Weights of a small sound classifier: trained on synthetic speech, music and everyday sounds put through simulated rooms and audio effects, 39062 training examples.
Rows from block 8 of a small sound classifier, named by matrix and row number. Each number is 128 + 32 x the weight over its row's rms, rounded and kept within 0 to 255. All counts start at 0. Numbers have three digits each.
After each channel's rows are labels from the 100 clips, of 14976, where the channel reaches its highest value: "top examples" is what is common among them. Only what is clearly more common there than usual is listed. The data: synthetic speech, music and everyday sounds put through simulated rooms and audio effects.
# c30: last pointwise conv (model.blocks.8.c3.0.weight, 384x384x1), inputs 0-191

c30.237:121113152177107149110130160126166113124145133161095116126100207154116145131127121134114156122163129132119089147126183144172127109107103128107124114120177155136107094111168155117103135134113129137138126116188120136148150143155169097137148141141139147115131114145148158159143137147151163122159147109110247168125122129133114129105118112143107126107105147181183125179118153214105201118128140158123131147115169123124108152129139111116136178141097138103134200161136162124103131169157114152189148135117161099209116183139122116167132146118104107115160177181118120192190206124092141141
top examples: short reverberation; reverberation time: 0.15 to 0.3 s

c30.131:118117132159171115130122135150156201156145116149133120134119166140125131129112158125159170125191124154127145141118168130142126121077128143111128106144161136178109166133133176111145141182112128165153150128160134128132136125150155133151149131159182190111127136176134141138177123167182136113170153113129163146130109130150113156108111124135103118114126143161162135158149155171118137140112146136122133160163152130116098157121121133123140132103134168138170142189122125149121149159147114158150172144107104123151110148137121150125121175127121151102154153184117129176198155132125174141
top examples: dry; band

c30.1:157124131164135137131101152143158120109151099158135121113099167141117156106114105094098131143155157133140133137125158150168111113167099171114113130144159131161115126109162149107089142134109124111114133128181104125131140086165165115122126156098149107099162141120144164156133109135139150106159195108120216193127117157184120141103143128139100149096109159188204145216132194208120168157149129148141120124122156147144111140141143119120140187120106192129134193172145141130104140204137127144214150130132127109205126209129134131185143148121131105102155216189128136197183219140114155147
top examples: reverberation time: 0.15 to 0.3 s; dry

c30.282:118100116125140122032114082095090138141185118097048076111123122162084031136125054163149062094126161113039083109114120044090106120119107033103094112154119056083094155131065103148146062186114122085117189043072122128085090090108124078109149162129120116091029059147179107079121153136082080106130126114090130110083126084116060124089071139115091103107115126178139110127134126124060110172080179111052137167086167088137084137081101079066121106115072139092157115153052114077172144098118157110113127120088110136109060117144146115124102135032115070099144142132063092158114126114090124108
top examples: long reverberation; distance: near; reverberation time: 1.2 to 2.4 s; number of effects: 0

c30.333:059072100076152147058105097115179165159106131092086108111157106173150076176119101123171109056139181172099111111154101098118114127112107152102103097125087080162106150138090077152150078179068149153177166079139173155188097124080115096133155162197136154105111100191165116099217156176047089112133129104106113086102083093116079144086087134071097123096106079126127133110169100117080068109120181116105097147123131092154075129085114115077080112076115121128162084147095070119161153101119129140132123083097049155104059106148102129071096124081119122094145119120072096131118124142118154095
top examples: long reverberation; distance: near; reverberation time: 1.2 to 2.4 s; band

c30.235:123090116090107077223110106103085145108137085091204087072095099197082209068105126158128255151170153088223210113107114255227089091134073176092100118099104216177093168082119091146180112103093106082105112154117062099107121097094090135093152134096090161085237250091128218082120105155107108097135097156124117099111158115110121127124144133117122126109102117137105096116104083110128123131120117123130100083130122109150137121122113134135111089109131102130117097135123134144098117111155133136107116122096134120105132098120137146120117130125083142118120113144128178134150096159173110121
top examples: distance: near; everyday sound

c30.226:120067112161113130126080143126184093131126118158103062114115175146109138111075116109121151124161136123133112155125146143157075112135075120054064087099169127156069093083146191135098138133072113092129084135179108149117122129165166123136102127126106139077121132125116144141133097154139144069154153070092174156076160095155074153066055132153069108079090152156169072145131145183076147080085090111083116113134137081124058142077085113078150154158114145128117165136085164135109153161154111124176124119057142090163067171120125126148092150087074120061097155146075136174154168140123109104
top examples: short reverberation; reverberation time: 0.15 to 0.3 s; far

c30.362:123092200203088082080165212224185100116073075204088142069095180122079162059122141127101103119169096104078094182058151154145166069084175111136148035084201163072156114063193219121094240133157075075091084089170074122107226063150170156057067076130088153179132100127079140237188101107092225148137133146166131127160090158130165149164159108084157160150119085140140157128141153148193118112165153159166128134157118144148159132157153158157081154094151130149112129142166076165132137136099106148148133103144081130140165133135109144054135094178155168163154131143167158139147144152152147111
top examples: short reverberation; reverberation time: 0.15 to 0.3 s; everyday sound

c30.264:155156143133121110142119151132101147146136111125130117115113137123095133135133131160113150180152151116143117122104128155137122120106104106122120119144128151104115141116157126161149130125119121146123148111152120102127139130123122171121088099150155154122111137143146127138136114109181146116103067121123093066134157084082134133131124120138146096133108097087089081073103072085128121133134109086127151117139128138098122106125095124122164115155145064128110123078116114129129135072139148091095100161126154093107141074129148137131127139142119131127097069078130122081063092133117092143
top examples: distance: near; speech; number of effects: 1

c30.228:143114154157075106114145143137146092160137088172102100067096162123073131129141085126110109107118121123132085146098168107132143076145140150122131063068157097125112100076139132117055138160134111082125085132132117124164141129151169087071078120133106111127147122133099127150122091106113150131142201109127205204126101180209117149115121129140114130111123162187248129255126238188111165110138159133113123141135161125150116129126127129106145255134117195122125197147127155132106150242111146123255139104141122126189109213120114134166138154118136104110129245161117164180145235123123143131
top examples: reverberation time: 0.15 to 0.3 s; dry

c30.357:115129143167160153123126150129191150134129085148092098100098196136110129144124102130169147126200126153116093141142173153180119094102112137112113132111175129137113114111142147104120135143088097145153123101191128113144136105164165096145139111138192180110136114136109173140182097162133134123156154091119214178126123123132106130124115116149107146104124149190181130184098174174110174126118130149118112154101129144088118172123132118119123176107114170109131183179111153109120126188151116147186154121120135073169114195126132128156139129122117111118140181193124137213180175116088153126
top examples: short reverberation; reverberation time: 0.15 to 0.3 s

c30.250:133109138164085129136112150125178107154130111150126108107125173153078138124138094122137140118175150128138136124133152128177116105152117158113118136116162127146095096117140168144110133129100092156125107139149110129159131094158170119141131140165109146092158137145099166148157132125169149116165183112138213192120136162173121150098132131133110177103138149191207139207134193215101168090136152169146133142130147140121106164122151126105148219141116180122145195167150167133108153183135150172195149110134135122204113215139133126140135134112154124110166224196116162201184222137118149126
top examples: reverberation time: 0.15 to 0.3 s

c30.111:139121143169156115126127156144166162129115124160122105125107176148083120097126106121133150148200138114132140134117157138159124111102131159110111114139166115176112171120145168125153147118104120185118148121166101098136133106159166085155153138128156150108152143135143165161180122143167145117158166110121210175123107121150115128106115108105116156113140116179182123181103160207119162099117143156120121155108144142109106156124133122111123189115098148116150165174124151125088136177141091143186161105128112102184119221131116124126152138125107098110148200187119154196198183120096158144
top examples: reverberation time: 0.15 to 0.3 s; dry

c30.123:112112129130110138115122131124144094105130127124102113107108137163095123101125126153125104116119132107127102141126142107121124125103108146112118107140131116141104107135139126120084134136099137110111133102144089139130141110139131120120133132102126103113126118097134104132124116114144129105148158113141194172120100149149136164120137145160118160134145168230167133188145151188123129161134141166134105136166151133158109146125149143116141150125143173150146143185128147162132158160141131161163147120121115143168120181142133158150134170122142158115158184198129135211206163171142146120
top examples: dry; band

c30.268:118109113105182119156143111095138155224105088112167110090146103116046154177126126139192145110220188185186142110082115143160138077091101189108101116091099115211125120110104089151145100254113080148205038128106169094226105066118096114133153123230192166116176170218044170111198123146103097119135116119120146106114091139095110119103101090103096157106153110141119139114098102132099111131112167128127126146128135128109094147126134106094109110068099115132110124142111115137102118113152123128106097094111098084123103099134099148117137126111100139104174111154098164153156123139143168099
top examples: distance: near; long reverberation; reverberation time: 1.2 to 2.4 s; band

c30.273:188125111120199123017102070110117161184156133101075103116155126142122070179100069157207113038179142194038047104154110088094117115160117070097117157118110062184109143136081116148165082189096132129210129072105164117160097149114122103131196184193168159105054048206127114086172175137106083111106097071092152095092081095092092144098089085103094132101115114161132114123076103135078096155089164122107104132110148068088092131085128096091068128084113109107100130154112077104109134089101088081132117088097055113133081117131078106097075126085103106097140131120090101156121139114116143070
top examples: distance: near; long reverberation; reverberation time: 1.2 to 2.4 s; band

c30.252:141086160181110134072175200253208118197162139192076138130088157137150093190088160127127085133180150127083091168172113088122188080147205083144144139096166110106159127085168228172104197163120099136124107084154180138160201146166182189111133163186174194169033081170159095203189094190175213177138140131137141131144163150144158154142138164157157170153156150142143153143159141132133132137131113170134126118171135124138147134138156155140112144154176149159116145140136126153111160130099140142139127120142097146132131137137158150113137139146162171149168131146146124143147139147156114139
top examples: dry; everyday sound

c30.329:161117128104032142144141127154150102137151144106183144165027094136120094129082136028015120140157141045139128113172086115095155064136152100163163145115091129157156090051109108159061131150098054084015077156116144119122119158075092118042052153154184154158094141153137078113176034182144104183135138107107121138136149135150139133144118154129161164148165108169148134150128147123113139102122098141123076112106103122102166128123132112160157134145108148120110119125111107120106113146157135131153123128149152135116124141116130116130118154143148117151154137137134145168128119121100105127
top examples: reverberation time: 0.3 to 0.6 s; dry

c30.146:149091066092126140148067117089102107115144108094153065120124095168114139130097172107122137154101119100143118096124087135113073121162071120046076137145105135125070093115127121126119119138091116112128116152127148133100090138110105182144138146109130141077129156127153102127093120129176117055089121050137086094086149065105093173070106141129077081102069117079077071089159115075099095132092104068123118124178149119163076104078068166067130086124178091162137105088106101167119145093151111100080094126088138078087084089100144175112095107085074155057080083081096045087072067180155082130
top examples: band; short reverberation; reverberation time: 0.15 to 0.3 s

c30.19:159094146128098149074121163156136097123162141170049156176101138108174109141068143109079119191140155135073038124165110125134126152146146186126124191136152126065187081133162160099055146126182104112095060084154152168110145135185177149111076128103138164135079085108091110146118065097130153141106118152123119131140155131115143115150112120136160191154183132091132116048122102156153148123133074154120168061122112093131170113131157112165107144151136065136087159099105135129138085107126124106108144128145144127153131171132103124101108113147165143139067062089129183102100160138126073115
top examples: dry; everyday sound

c30.11:116101097108109049188093107107084099151136033079204091070048090094064153144053118062107139103156196089193185112095082177168100044139095215105101110092086130188090066059101098114124105141086055128129094136114103044164083077126099092080103129159126087093202221137092163101186060112081091110133142080114113125116093117131091162108092078079097125110127095153128114140081142136102095146112158111084149148113163095109109139093112094096068158065096141107099098131075076134111143129168096103128103091109072090122102120121076120078118088105125116110173158129102153143129136139110126080
top examples: distance: near; everyday sound

c30.186:112130142130120098101134166139108108125138124124094109114112148127121110114146172130121112142153093109086081127123132128107145121121113054122123118146140152087108095133170156099107139090104127136116137111179088118114122109096105186137101116120126172114083099097143100154147126098133146118127070101156091069099143077094128152121118138118113148127112109103086069055158091071143103118124096067140105109176149132129118124098077160115102143127175070149115136078120111145117144060125176110096099111135118120106134075129129147106123134134090161116103074087136126106108106136133097125
top examples: band

c30.305:138097145176135138108124156151166132121151120164095115133121194136132138120134108138150143137157110138120092141137179127180118112156121117105116174125185134133113123129155172127120161138102120122137114127153112128113147139159164088143164156113138123120138120116131166155123128146146157108157188110122210180138114161155126129114132149154114132122115162194193135203131179196117181142127121160125121124125147128133117145149145122124134198135107186129149191158130151132096139199115118169197159110128121120193127203130134150167121156126134119112158195179124122199176200127120145122
top examples: reverberation time: 0.15 to 0.3 s

c30.319:082045101108014119111089088099118088145165090103108103093079101165097110139099110079074101115132167092136103099125103086098097095217112144097101112163095040102110078060079090078084088154169085115106090097100132146146098047139125094057073187095084072095152144107098097076099070110076085107099155086140134151113054104120130189084167131046079107130122053116148100136126143125141047180134195091153181195136195151141082105098095144100126118089137126138158083137158051145119231127167116106150097087115066102118122150131068163050147058120119138088187154102129117121089122157160104093
top examples: everyday sound; long reverberation; reverberation time: 0.6 to 1.2 s

c30.284:146102226209106103068197213255202105119131139218084176107091173116133142110092166139120109167184097089079100160128148155139221073135255114174170075121204140113220113037162235166105221115194083083115109111130118111117219107188182167034099126157137125231135114135115123228200112130130209227135164119152121149145125141169137172152148123144151171164113123148158157145126173121146113128136131166138142126160170124122149132142147151151073148147180141170093138140143119159167162149090144148149130135166075142130139134118103157074148110141167181149106148146153131147148141145161139135
top examples: everyday sound; reverberation time: 0.15 to 0.3 s

c30.7:132088098126029102087093133130137088121159133113054097126063101128102066102082120057087108124113107061094076110143095106108091105165137090094107165125122072091114075086114155084073122062161101153082098094135082087088078113142126107091060109096135120106110094114076105123127080068108119114128196075128090167119098109192141208112089094112115100159127110112146120155104180100125110119120155107098157192146196125103094137062115144079158131109163161111139100101125115128091223172161138110163095130144105066108110137150068131094115111134177118095142169124102113109106133129117122123
top examples: drums; reversed

c30.338:166132240179096090073190254234163109153136120193079150088084178147115140138108168120110121152151112102076105216128144152144199082141188079152152086124182163060157108095218207175072255136147075085083085098186147100156247130145149209029091155179139176191108092196113112217184076154119239167115136120172142121148110151132143153133154106137145153139121110115134130119135135130162123105146151148154142136174157134149146126147138166162076126117179130151123119107165092159154155143120124129144108132160095122142156135117101147081142099153148158147150114092141112121110127136163143134
top examples: short reverberation; reverberation time: 0.15 to 0.3 s; everyday sound

c30.23:088098139203084165096119155178187077104055174255071149167145178072182109107075185116074092132196161120117088135127137100126126183184191167115107130180207084120186083126118221087096161127117138072063070082114156179135160155255239087076068123126068106140105105109068130167118097076104151136139148158102129178127149158187119089126120109144134169121136139113166107145117171140131136142112070139106135062099093091101135130135141104130086162166096152112087137118094129103160093155068172142165116103100104136158117125130095124105095136122153102119070138130120176118108144120110121093
top examples: dry; everyday sound

c30.330:196019147104150102094138134103118092183211179105089121157160130106180086146088091100122138128102114131097088120207120119126132155210109089129128181184092117117131091135135067209054118149134174068142146094163179066160108106086125096137124223168164175114100092206152125146176198182078132145126105097120134118107069098104098213105096074068100127156139091133133096126093125124097075068124186119123120185127197123104095104101129127096075144077139122154090109128132053136103188112176090109125085083138068109124109124125088132088123028101105127125161125107107034139108123118136168095
top examples: distance: near; long reverberation; band; reverberation time: 1.2 to 2.4 s

c30.163:127078129130087135145107127079139093175123113116162083102115146181055157159096126157120140117154187125164149134112153149166097086120066194098091138138132118179069108091132116132111124177096105105150108133147133146180121046137142124088096150170107116082168156160107167124149113127127134081151130100122190141121094127138116109098120099115088161080130130180147115177107124179127134091116129120121140134153102127128099152115122100107110144076124146139118146175109117152105093158140102149156141105100093109169107168145108164142124123112118156099131187188106161185192159177179148125
top examples: dry; band

c30.93:158153129117124091198135140128105095113139123132186119039080137180157225119105142162148255194125148134199178125166149255239138089165112177139116157138127235191120174062142095182155140102124087080135063207150122056103142136115111099091107165118143114110229219129127248107087096182087127116130119199114136082116102113130139130152150101088147100121060096116077095132123125067163102090163145079148081136126142157159147115148069125174099067092109134133148098120125093133126117137094077093114114146110124108102152083107144131126131116149065117146143110127151135129123083148164147161
top examples: distance: near; everyday sound

c30.328:085117138128072049187131135128093095083101088130182103099072132149092215053083131141090241173158121081176157130074133253219134104113105138105115072108127216155118151112155128114145136075105100084070122173142041062125133127117125116096124102082054125113200188070138210121088104130109141120128122158130134137106127124139127122135116107104130132109140109116147125133102149143132135151113097134140099109132131120136132125119116123138114149117122123129107134141126136126109108151155146123138126141091147117136123144128124138113130120141102127127115134141125188120142140150153105121
top examples: short reverberation; reverberation time: 0.15 to 0.3 s; everyday sound

c30.129:188079110085137114162129091114178105157160104090205115117111071147118157127119098115153187116179229190196177105121080195176119102145103252109127124147073139255123143107100106203159113140125113092178103144093146137220104126107091112126143180189118086123203165202115166093235140219072082120126136085106107129121067128125089098119082068041122173136146058121098124128097124120088085058105098141077133051096132108083113117102121094098020135036105117126028103120079062100099112123150054097100100109118061127140088136131047121067119143100134112119108127125096142130127134126111125092
top examples: distance: near; everyday sound

c30.58:158080178249104106081137236198230101152136131245058113115100210131108131133093132124128119102193111108069067170097173139146142088115174098087113060102253133093139120071166255155082214139120083054117094055163114106134199096197210153034087133170134136136104120166101129222190113137109231126109151123126147145127100119161126121133133100107130145124119081130149098135111164156137127105113127141119147096124116103107147121133139114131071159121123114114120140105118073132114125153109122120150115103124075068158125149114091127051115109131136130128119138117127163130117164107128117105
top examples: everyday sound; reverberation time: 0.15 to 0.3 s; reverberation time: dry

c30.322:098075099113127137078081129106197101118143119107106073126122110140149098145078157089144128107090162138105111125168097109111091093171081170056066134133116087141062116108126119125100121124060105100132099080136133123153098098142139151102132142124139125080115107111124098133140093163116128079148149098138115141074082085149077171058091097096057136056102101123164086164121165132080106111095140075121090133163161086120048155080081149054105178146162172157123095154112096154125184158091164138179148109076068090138063158124076153092084153096104163064152174151069134112153180145156143081
top examples: far; drums; reverberation time: 0.15 to 0.3 s

c30.231:084105071082165150108090085102041184153136089082089084113139088157102104156174124197164096096089128156125134103114092117110087114103086100083088144123085082137092182120093074124193086178078130192189169118111121158103081084101083162161183102155173149077109144148176090081124143124134091074111108077112091109118135059121105152083137151062078071089105085109107080093135111087113070169125216102135130184142152144159083115127088133088178090092120096140192066100110068139135132105135143111100109143090103115091104104134154163105123154114097131088204094105093117084116100187131126149
top examples: long reverberation; distance: near; reverberation time: 1.2 to 2.4 s; band

c30.55:131117144189094123119124147142160096144148121150099115109110209145117128130114098125117120102154133116119101140126180114163124099150116139108135114132191107143102086110154174130086137147090111132128112109150116140153154123152166090126129141137127106113126122132136167146130117125142149114162187140126220185116133179167123143115140151124114179114145156208217142218141194213119168117138143166133110134141143121166119160153154128124137212144118207145153198167140148143118132204108137150210159098129135120212127189141135128174131164114147122126145222204113178195205239134127155115
top examples: reverberation time: 0.15 to 0.3 s; dry

c30.229:104223126117202156168109145127131255048114108109149132144144141118121124056225077180174161172214119152133221123123116152136117140071118107135132131115142166108109237171137138117255127100151139255150222133142075176011116148151132167197241158065138255122111148085227145117103168145132131126157107137133119116094215096107134112119130118199111082107130199127135096104128101110141170189122120118133201101124105131101114126122111122154154115173138130120129145144139192131103095107173149141118150181135192094149149103130169118184131183139104117106064109144137112127144112138135088167
top examples: long reverberation; speech; far; reverberation time: 0.6 to 1.2 s

c30.205:124094047164135104149027108074154175119110112105142096093148164122080121108168104122129121125151071129120185074070119105135028137134051080084097097148178110107024169117107176116159088145057146125124155132134107130131077110121135126130144106111073091054085126108145118118103145118150103056128124146152150133159130145124174086143177092138137121120078139122140115131092136173188164123165153120182105142117118171120156124181118150206130162149113117126135161125165128130112105153060120146154151173156125119167197159121164100145178159162120099137133133140178134107125170116148164191
top examples: distance: near; short reverberation; reverberation time: 0.3 to 0.6 s

c30.106:111149105127101067087134123127020115160071087103082139078109135126099112142112054212130120060099098091097072149091129089123127080130137061140142101107137091105125084110111126145055112198063093071122048123134111045127122067128114144048039105109118118123095102117085114095036075143255114131148103151090158110103170099104104145100134217200091084097122164148140127127183097138116157133107174133130071197103119151173094138121127102105212118177095098125254128147095169095158143108055189145146123177101155177134102120126182123153177184095084129099187140146104077151176137177127139172
top examples: drums

c30.213:131104203186086088082163236211166075120078087175053155059086168124097179070104158124101120124158084125066079186085143163132175070073182108144150045096182185078166106074206196121078249128158073075081074109185073121108226077144144170072073087145099165174121104132082126233177108081071255159132149136168130133162097162147154150158170133072167156161120088151144147130144149150162116108162160147173124132172120147154179119170139184164062145102185148181131112138171076170163138142120129146152121095154080125144169141140115155057152113166160191165149140137167140129139142155169150119
top examples: short reverberation; reverberation time: 0.15 to 0.3 s; everyday sound

c30.17:114077053141133104137046138088142171129117098115145108083140126120093126121163138124151113082130117133127174099085094128117058134154081131107116093168133127129064166129132155113173122152076138128144167115162113127119091084105122145147162119103098113082129158115155103115131155112124136077126139120181129122141131142134175130122173108140127127116094151139125106128122144130176147103153137122167120105183147131132145137159127196195061139160158132164123148125155130180104130138063139129121133111152087151147178130126124149107131144177129154133130136130175115137134120153182128126
top examples: reverberation time: 0.3 to 0.6 s

c30.86:168144133121102132108118194115145112113170116118098107117046136154141104130127190106113118128093095130105083146179123159109120091147077048132127173150129154059091107079210127133094154092076103232095106130224124142053089161109124219158107159123149205139076085159135090178164094129081183111113115080183106097100117081125174180119122082109121101124132105090090090108132122081177112119117107089146107128192169127141108114092070197111101117120220122175113120110156097163102156109125130089123095090124099085127141099142123149116110095191089181114120089088157141099084089146189129103
top examples: band; reverberation time: 0.15 to 0.3 s

c30.84:131080098091152114088104078092067141147129130100090092117149094120118110126110105237187148097135082141093097087124103121105096118086110069104105102124086113160099136129077090184134075198070149124156170112092126100112100128103084145142161154154150143093104103169186100081131180168155079105096095080119116085093086059092085149065101079085068093074091088144100085106093118113101042133123190096103093170119159140084061110097090119080118087085107096111155081110102059124115166081087094087095100141081096084085077075106130156106121111085061101069115115111083084133099097131110144128
top examples: long reverberation; distance: near; reverberation time: 1.2 to 2.4 s; band

c30.230:148121141180118162113119156137172119130150112155109109126121188141107135123131102114138144119176141154124117138126164142166114102145114144103110143100171136139102109120150153129127144131102114160153115142160113143143139128153161096167154137137131146113154123126107154164144116139133149112151187110119238186122133147175125133115127154156105152118105159202216141213162189207106176105134140167135173147109156133150116143132151118127139197125089187119143214177131164127137135196143138166215151133126134108209119216135137127166142140117146096110155213190122131195187223128093155142
top examples: reverberation time: 0.15 to 0.3 s; dry

c30.180:014148099104168122069126124120108228180114059105091119102033111140082070184106140079134081080151148145114117149057113084095122095100114133106120124125111071124120123068144116031114112250111069228176132073171191116162114106099120135109144104174242238120070114159124060125160083062112135111148112106099156130133103127105151103098148091109108136097095115122120134141096105123143096187123151139122138091115122121082110127135139110122089116079117132121104132142121118114097133120095092134131108079105086043147114124143109139123124131134113112099146141128126124134131130113131133112
top examples: band; dry

c30.302:107133109112134067121117101109073178159052094096120099099109110076063102098130091235124140095148108145123129128073115128129124091009123107101110062111109109129098170116099123121133084173065112161158145103107074055119110096077082122144127066163120114101112123138156128086138138119217095104153079113072128082084167090081050098090084180168082080084109174144112121107150078137037137101085141115084087126099079101131076122087104076056200106169083103095207118151073170102163125092115155125103118157067189156115062081114179107161097170044090107101139123139067094140144123117097143140
top examples: distance: near; everyday sound

c30.220:113163165141055091093155190167106107082132106124102154089079132179079132093128148114077086135086077076090100194106112123085162078103133058151159107114119155016148114101190135115078194096131090122045112136199079126064179120090100196089094122089083191172068083102132082191106106127153211150099121145158097093130144122122147130123158173099129103121107085115094100094179102087153099143150143101156151111168118155160140113146113150154131099110157105153151089084141087134174131093121163109087094143133110134095140085118170127123152090143127144131095090085144112101076089158163143149
top examples: short reverberation; far; reverberation time: 0.3 to 0.6 s; band

c30.366:108041133109135078081131095103106161198078105112082127101121132137137104197108072162150131020132167123116118122133136111126133072197126140133126123098119089140128134092103090157095099255049092128144074091101162073184123110158134099059119178182142153123093122198088127102127100186142100134134107107075149102113017112094088130111075071085102148126125092130139132114059113152099048161104229129073062176084140121057095137107123074101087119077088097081164126122075029097109170108105021111127105113106052087134088090114086110099130097078113057113183116108097098128109156078073173098
top examples: distance: near; long reverberation; reverberation time: 1.2 to 2.4 s; band